From a checkpoint of a small class-conditioned image diffusion model: moe top_k, 7800 steps.
Rows from expert 0 of block 5, named by matrix and row number. Rows with one number belong to one neuron. Each number is 128 + 24 x the weight over its row's rms, rounded and kept within 0 to 255. All counts start at 0. Numbers have three digits each.
# up: expert up (model.blocks.5.mlp.up, 4x256x128), inputs 0-127
# down: expert down (model.blocks.5.mlp.down, 4x128x256, transposed), outputs 0-127
up.31:123140144156113119098130129134114125152136113156143108136133170128132152107148145104079136151113178129075133122121152105116138187147103158097101146140141101101125108147094132135121153098079158138096119146080060134143183151152142149116140053101158145075115129159155101138114098116143128135122139172097129112138127114138103131125139114132148103127160114137156128130140150149117144094127
up.32:143152117098140137153132118155121155133137121113152132104122096127115116139128134100156158139123122107149105141163106130130112156126152119132089160092099107151090118181112106181117171115097120106134147123143133123089154133149144145105147133164184126108109168094133099164113167162136111085155085109066077171179131135121112136124131154163122094103103116144131151129122103143142097125126
up.33:158100169114120097112164129136140128148102144154191162109112113117116105113150085162086139114126119177142121150115118152155119126119115110088105075128133131109099121133150143123137106121182151166130122084110159155138156111143146105153165145164100106133116119142103119096143161130153096127139095108131130096169128149160130133096109161134130125178125130148174125150098144126115082125091
up.34:108169103152120104108095135119071150109139165141156166138114105131065106124142139149127126149117182139162146098085168082140129176136113143126154106149167130143124113121100123129155117121120098155127114126140171099120122140161164120119168164122136138146145111123122076093136118142146098142108094139124090113115103128164133121107127141112121105140098110133183092118166167114106136139102
up.35:131136111136103124128162125148137121168147153153120111159151131122122136161100122088123118122158141137152107094076102154105106099080118169116137184107148178151101125056155133145130145084127124135116126134109152125120137106108102099125147119101136138112090121111106108133122137137143138174158121155140134132155142102127090097108185092131116113131102130136164137184123167161147156130089
up.36:107107140172145154086150115147133077134137149149122103134119096152164135105111127123141156130169137128168124128124146145114089159117186145122082110136131129100151132128106147093111152173125142129137138136135084160149129118108141138149146138143081097111145102112161109110142132194113122110127116121173166164120097097116075098134114089107126168110104096118152110163120101157134116123100
up.37:160126119163107178140126086109139098144138161100147107163142069124104164123123111091123156122144135141168149110109115126126154132101142125166141151135121141132096131086120106139158137164092126111125132116125140103098083171135146125165164105120217078121148095138114133112126117134106129105104124162140120112175098105162152116155091106119106128125147113100096140131142152106133138138115
up.38:121165128111129141101139139131144150151097143123061090154129102081103115122119124134086132113141110165136124132124107098168149149136154125136103114138180096128168128199111143129172142133141117148144142156161140157146087123117156074109135131174144101111101121137139100126170132129115094134118106125114117097088152129112150100168095153144122138120152187086131127123116123118141096127138
up.39:086161115158088110127157106148134137111133118107126142072127115111152156127074083121161129121129136142122141130179110141158177136109082113151165121121108129149121124113126149159104159075124127152078155139158159114102116166132104093113146170148107131154141110161147120115094149148141100092131137110127122098141133093126145136136127111178103163172112118141133107133158105162160109112138
up.40:168136131180111103122177096145137121138105107154110138143145159110102166120114158136112118151107150132147098111155134173146126104104123076115134164144159088127136164192149065151142142151145110126135122105079141104137114104101105123099124158109123130126098085137133088161137091137103124139133148120145141128106152119096121092167126149105126113108153149140132092162151105101135154151111
up.41:107117112121124120149132084122114131165132126095139136091139115158148125158088156105119115157106127147140085106097115161132112130094155146158143114120099093109123132148115103117156140113106138137145093154151097130095126117118146083109135172165146149149076123161141090142088111121108132162129132154157156126156145108116136131182123112139137100182117116150151167152100145196147117110078
up.42:127121122106124126125110098096138097127137149164133120108134121114141075117114154095121151125090111127140120174071118106140123134141174128123145120118090160152131134121101154145128132127121114124139088184118143123140105113130135170145154127121105153141122178156140111051080137114147089126122085132100141125189158108108154108153130111159109151156125114082144153157134129134167103164151
up.43:109107128126181116152125098132099123125152115120144148085150151148152118144141078127187079078135118131163113191126171153125083114157111126133152133158141103094131137106135133149130122142147118099127106093113131124140107117114127117146116118183147144118090137096157165086160128129146081145116098089164124136104127137080132141137164129139135102156133139080108141124165124144101115120133
up.44:145135126081127123163085107088107160109102124104156119124121125141135120176121153128105132160124097117137169084144153140066124157159164121152150113122122119142116116098097201133175137103093127114138115101121118101109099141124133101130138151118163170165102123134142134115126157141110110109118101102126116154126118155124129169118164105135133076181111099136171142109132128102111121162109
up.45:132152130143108133105118228115095093114127118167089092146122134172112132153147157139166092129135145118171152082154156135107124130156077137138107144136124153115127154135135132094164115148144103174097105134135132118107145123115142109158145143165123116111123091138110116083166137139127126126113131123129099105103144151141120082091120119155142112110122151120163084135097127096167118130103
up.46:122075133105165134123133101075085115166135099128145092149151106105173154116131150101100130115154107175116109140157132120143130126116117126156129154159100117149117114140179160120161126137128138133177077131148178112105143161118118105128099099166150120130140123161054156116123125150119106123130086128114121120149152108072122098173102118156129138136129144132112160123100149110128126139131
up.47:129118168154125127091148142102133116159102132180077165130111157134169118155059118135126114145090115113129112150122167129132109106161124177110129126132127167081138110134160134089096140134095141087098146165144098142140113178154139087100126113109138112113109115147126156135132159116111123106143163086150149089141091105101137114150135120145141113148130158116154105110150162118145164132113
up.48:156187155154105118124138155144161127108114135119152120135103155113140156120107093093141142151135113095157163162151138134127145127076071107144096108098126175162158068116115130106127137126100120126112159098107140115135114105127158128158125132134082169090138133122126077127127085112142132147115116160116145153127109170122074081129107143122125120130143116144146141171127161128143086107143
up.49:115125152114097147136058182113148141127148137165158111122092168126083145167144120139064081125116137132102149083114125147113142150145127099140147088078143107113109117122143098158087090128157089111114110093100150121147136103129112146121144105093106144117157122138156105121113155123098130114116140139116121122128140110113109120148143133145113085105132162111111119116080173141124147082130
up.50:100127154136137126127130159088127130099076086117148146091108131097149127129150138143094140080164149126117134132071113135106150068127125109118152169120120125160116079128152111068157122155176161110140131158148138097128093097150117138121139148089122095131142132144108155144135138135143137078120091133148162119146176126126127093155113129163134152139150144127151094162138136124152103091131
up.51:163126137123111165142145081066114131127138128117115126164144118131097084096149096109112151123110136185090139151136144141165127127163160125119142118121154164174115090143117060122125118107137164086094142153098137120113103117126112123146130082105138111099131146132111132171128103118142120129106119136176111084116161151123126112105150105167145114145160149143126144138194119107139135117150
up.52:131081172096162098149139087132131143159131131127108162130151108096150158134136099140134098140130119132136146159149142115159136149125127099140132161152070160132109136128130128101135143133170107158127135143154113156141094092109109145129134142171151096142142050160139097108139104138161129114178104132083182093123126116127101118185163099132127165113147118139117121158119121131132138097146
up.53:115144162117148135141165176161161144129128162147174141124131123139113126135106167123143106120102114131160125143132194161152122060144165116153146149111133100127125101148129122099128137145111110143119117048143166104115123083129105099112120106126157170161134125118163097140118110076120119151084124098119106102146151115136136163114093127115141131110110115174110127119123099119102118151101
up.54:139125140175173112108161085112108107141156129092131158128131079081179121142157180116134156135139173118169121112118125147076129118087143121127166183092106117121134118093178153107145167110139129119155147111146146109147115115154104134128109120126125075135124112142160190116136100139151135124115130110157102111156112077123117115112114112111141141132126151101091125133121111126140150126113
up.55:129088097117142165125169106100103113147135165142115090136094113126122115140129132117091151135140131153134106095125151115106110135122172145141081140112163138165140124159172153116130143130137127127078129093108150115170133142118113081095100140188166096147095104133140111169170126114112138134143154129136162091129076113135132118173121094114117099143117166128135137126122059149144139131127
down.31:157161127121147112130126129144172162128097150150134138126093079118108111153063067106189113130110108126132150175125137144146151104103141095157153120129117112104153124096152137100124097124155127132123127113142146160130115121100165140153127160086131113174145117132127132128109160116113129143090138136143153158129095134134103115144127142145050115121103130145067119129110106119120094166101
down.32:144113119146134114121070076093094132104166100123121105118118156137131152117151132165132144149132129166079157074108110127152136167125102154136161106131148122100141165118136145124114128146152134141125081095126137143127153091095126088174099121143150124138135117174133136099150084093113129144111126136203147104150116111149114142129142156113141146110137137118123101120134143065143134130177
down.33:091157108130151141127082135119149115100124099102088087120171153125090127147135162108151108121094111105115086126119107124116144112173151138159153159140138123104114121123125103132109149167079095118134117153133060107082129125118083117126093119093128172152101128154158114150090129105119140115107151118116125157127167098115131115134140099130106135094154138147109157093147102132166149087153
down.34:124150136141131120152127124155097077101099144074115102103145101121135089127067144117129149103119062102109095132136127162139125106107143152140123136111170156094138135117111107100109106121141126130114151133102087139142140093157085108158157121088114155129127111164145156128184144128108146104132166119125146100121150119142143151112147139122116142158158130126092159170149115133158186085124
down.35:122175156176148173130089105064159135104156125118113145105132160102123121150144120191116149122083122157129127143125084106132188149159151086126144137140076109099135115172093123129186122155145121119116168129113085154141151113134141127129146119139124093131151117090131112106101152116145141118111109122125131134125137144090144157110122129131126167109102150124143127086134085129143115143141
down.36:169110136120096067128145131127106177162122145122128136135120097162141085089118131123137130133103117134112121163136098099147085107139085147124164154127124131153102129137134122149099123101076108141132126129130178117128128139090117151106066159145155116142153127110120136140085103086126118136152134113101139125108200125135131158155121144122138131122145141150052129083142166136124147115153
down.37:104141130110138127125107169146159147115144092131135145091097151108113107114160139165137131089104122151094135128098117104125147134138107102113120105161115093127184119162115103073119135128127133135122149078129147128109127112150121109087094106129059169124086160115136147184124151111109135126114149096150106094115160095127094114130139130135176126126119118159155136100068142165124107122109
down.38:151103145148107125132132130135126101145126145143190148098103133154154153161090114094134137126111151134145148103122130180135151147111111088109109096135104149139099112079145146148098097139140106174105148084085147095141169101123121153159101137124137152134137107132123127137110118109098160108132110123129176162168154106143133113081142136164144137140134108174153192129174124121106143125104
down.39:147148108132136115143106165112128173093146117114135114128163160157130101107101130109122133156122116141113135130080137155095090085083149128127135111118131097131121124156160176107155146132133157078118141126125102150147106101088130128148136104122131063159124123126114145092130137135140156142112146161070119161102155169126120100133121111116133112100166167094138161129141157076144077159142
down.40:100168133115107133144104132108126149137136109120147139091136116119117125153109125132132113109112151127094177172116115090143147109170106141126134081092157135149123136105082151074109096130134130142147105126148142111171125120103107174135147138171118093184108175141129133157137167124144115092128123123096110132151134121075131181117093122150122159096123114142175120098124162102126081123151
down.41:192140131122148151121097138126177114118129166143137171137139156124113105120154145137120143109100139089123131141117146112152161114131117104125111151123105106170137118107121134095165108176127158100113129123132100157167119122147139166150180108107093133150173131149099147091172170131142130142123138157100114104163102122093100161082107103105109113113138142106137125127138122054096113145130
down.42:139176152135180085115178119146179124128100107136128131124151122118113123143133124148123118134145115083152113083147151122130136125158135127152121130077178140079104148159100126129128115138106094085132154114160117136147139165117183120116122116149144101116146096089157126159168142134155149150158120110182108110097127135080109122118132130127164150182092126170120120116103142128133130129151
down.43:123101160149112101139145149130205136086130130125109130110149124114112140061107116142069162180102099094133109075131116126164131139153128136104119089120107163166105114137136109140125123100124164126121149155122154152107138117174084132120121064065084127145144122151121102153139143110107139152112134133102110123138110135145097141134119093142134129096112137140146101123122137103146107133120
down.44:132136119168158115111115127154126113124170136139146141120171109145121127082109125085152139112128156137133109161156119111160125121056133135151126131126166132134155128153131078104120120163173141084134171150102120132168075120136103140150202149164108091082131120135110090105145144112167131147094159136088146127146142095130115112099134116100133153135140135150130158124121135118148145131161
down.45:105119117107164123082131117147184134160113122128139128140115132136120109145116102126124156113103051123080125170119159129134115073066148135119127117114131096155109161099136086153110144091129111115154175119148120139140113125125102171119118133087112096118133149121129192141133153133128125156102111120127139144142089108134135148119147127103098105169136128152133167131192108117096143108117
down.46:174171101144097115136128154141128150113129149114112141111108157122102103123141114127153140140131147059138157086100098126079100111133152130165127083146150149084097094125115111157123092149136157152094162150125099131109126082125159107123146132118136140119128104148179125115119147137152123121113160143185131125087102158101128134122144157152142113126140118132117087192146135158143126130081
down.47:122121139094141120092133112130113107137130118144167125130132105095086133080135109110161150124142124137089146154131137133126181131137110129142088124094147089167109140107138118121126078142085130156118111161113128170118106106133146131208146102134112161120143125125101133173127161108157146118100127129080119160077164152147072137116115121140137107119137107108077139125120106142090152090117
down.48:166120114108148133146096133126113145110129140109095129143125101163147113133125137152136065111151150120158110106106161138124127106152176145088099127196130072131104205151127120134141119163131161103125101158130109123155133134102141122094138115121150108155130097115157170140123106126112118136106090120138144127095114132117164188153154117069130133108139131140105125125139117101097158156104
down.49:146157096141131119156114166117111172093147107115147121142126136143130110108077145116163122147125098138106114132091148134119088071085157130104132118131139098108128139166139179112149142132098142106111127136121107164146118118111142113145147099131121077156095115112112132082127115124154177140106141151056102143106131173134130082115125125109119109114147141128159144126121140079106068151125
down.50:193143116124123128142127085159115134108178134121096088156162135144127109159120114130165088150087114104120121136130118115128084152115144159128148117119168124120118134140102179131109135124110114135081124098106104163132132145113160145132090126116124104154082117113105103097114104093130126170118161128119131122065090114128153123127147170099120088134139109086115141111090128124105117187123
down.51:134144121146128134144135144154155120106143090145099148089123123112158114179137135129131117120130139109174160116140135105112122119146137139137129148084122119122140172072173163166125160172144136134118115078145143126156125151141124151110145184141133144137101098083148117153105165141137092189153078147109127135122161153154115127173182160134116091148140121125100113156097148143130106124121
down.52:158159104140135143153092187111130173098143124141166111142132147162127112096078132112140138139102116139096140140100151144119084094089145128109152109128146086131131130156147162131144134121100138078121123141121120164154115119099135119156156085104127094140120128109115122068113144140143149136117137175070109154105133155119137106123136116121112096118161158127144121124124139093103059170136
down.53:155171116118130114132101115104114128125155098126152136130133143133098118101179096109109129135154104168073106123133086087133163132135128124108123115132143106144170165110133112138129106141132136124117080139079085135150101179106153132149124105136106086116135129131095119128140144161132100129108137129119171126087162147075099061120110141135096134143136125094168149088155168113154109132137
down.54:087102103107097119158098160124148140086075133116125107131107159158097116123133074148117089098096088118142142111133099136134150131148140140143099097144147133134136138133096099131133108162101120139131111124114134124091177126139147150129136154107149147151155138104113092101166183129066134085108178166116131122110114151111154083141156127133113146157144125119178125127103121121106084134125
down.55:127182122123124100139107185105117168083146111121166119146137161151142092133081143124164126138115106117106152130103139151124105087106129124105122124123140090111096147129144158093131142140112130068121114138136121152162152118110138119159174111116116081142131118120126109090106142156131145147120146168071121147106142163129097080114110121131109109100133141117142141132133166080092073154114